A small image classifier, trained from scratch.
Model: 24-pixel images, activation relu6, depths [9, 9].
Data: trained on drawn small creatures on textured ground, 50862 training examples, 93.1 epochs.
Rows from block 13, named by matrix and row number. Each number is 128 + 32 x the weight over its row's rms, rounded and kept within 0 to 255. All counts start at 0. Numbers have three digits each. After the name is the row's rms in percent of the matrix's.
# fc1: squeeze-excite reduce (model.blocks.13.se.fc1.weight, 16x256), inputs 128-191
fc1.0 013:147101107112134161116058114051114078139128111098107120168107140084110125166108143086102149140107131088163129143116119118180144121150108096096069165179103090131125125070102103093118185135121081
fc1.1 013:102063126175097122128126067126078129157109134089098127100080078111134107105153135125129102126160192119110152166164106109128097113135118145096072111101093071154104114098082140162086152105133033
fc1.2 012:103141107181045153156074128074104129154162105121086130064124105132167170141127142098132174123112154126144109163156164059049151116099160070156075087095151148104091078189123139133059113143095132
fc1.3 170:073221142108064145131143158082126167100147132069194078102094108078255114108086108092119132148126097161125152129149112113128109146121110113106111154184129139150189129124140110121109123133116160
fc1.4 196:108113129129168179148176134193145124146141145186069174162145162174069161174169147179169113151141159162148091144147166185165171145161170157152137131077137142130087142174113158169151161147151136
fc1.5 014:173197111126061134103170067086139106077099086113177145116154138123162148120124135164102135125100139173114111175110122117128085068138084138113144169098123126092123116138145086087112073096125065
fc1.6 014:116162152073172119089161117061106091118157190163094111122114131130106120114131077165189184145104107074084107062151154090173083152089180066204197107155108099129117116080099130110120129117095112
fc1.7 013:129108095161129138119074129095111175039140178106094130133173116145110180133140123089127148153093108107128147140141115169098061135171126122181118103130148131073030145138056109091152057108156047
fc1.8 014:118141153125127118111103151098137121135154122092092112184135122085092138119073152062086134116172085100138102109145102163162173089141156068049157111138131103128151066123096108119114096071132130
fc1.9 014:147128111103100111124093120143116129093142175117136074097135129130070152087082143133094114067110135093174123137041153114186181150135139119150138079117150117102168121073113118111175158119102149
fc1.10 103:161159115160079112117109120147137124160122136155090158153185101120151094083141078111117190110155164090142135127172115087102116123118130150148171147124161133104150104104113146148137135137150151
fc1.11 141:127123164128124154150159130201129106129126140203100124167123144149061188186137138168160093149148148145098172123095145144157138125117141123116125108089132139132103141158112155195131149147150113
fc1.12 123:143169180164126099115094112146145116180140138172062156147148101148145137126164104135155197138145168121121120139140132126134145135133144146169173156101168141100107118097137146156134136143158159
fc1.13 144:194074121119207173142186106205137090147137157205128144134130136129027155169129126158159055152116178103127183134121138145145146105133143139153147076131128137127092140150128157197126145134143104
fc1.14 157:048218185104062126107121123079114158113126126086198061078112108074224036082079131089117122117135116141150114147176132122147127142119138129123118162181160141138196117097139106105103131137129144
fc1.15 013:157112176103193116114067126162104121103157099140179132129083149165117116092133120058129129094144141126142101139168060117092127163118086104118140137099131084142121176046123157127139099085083136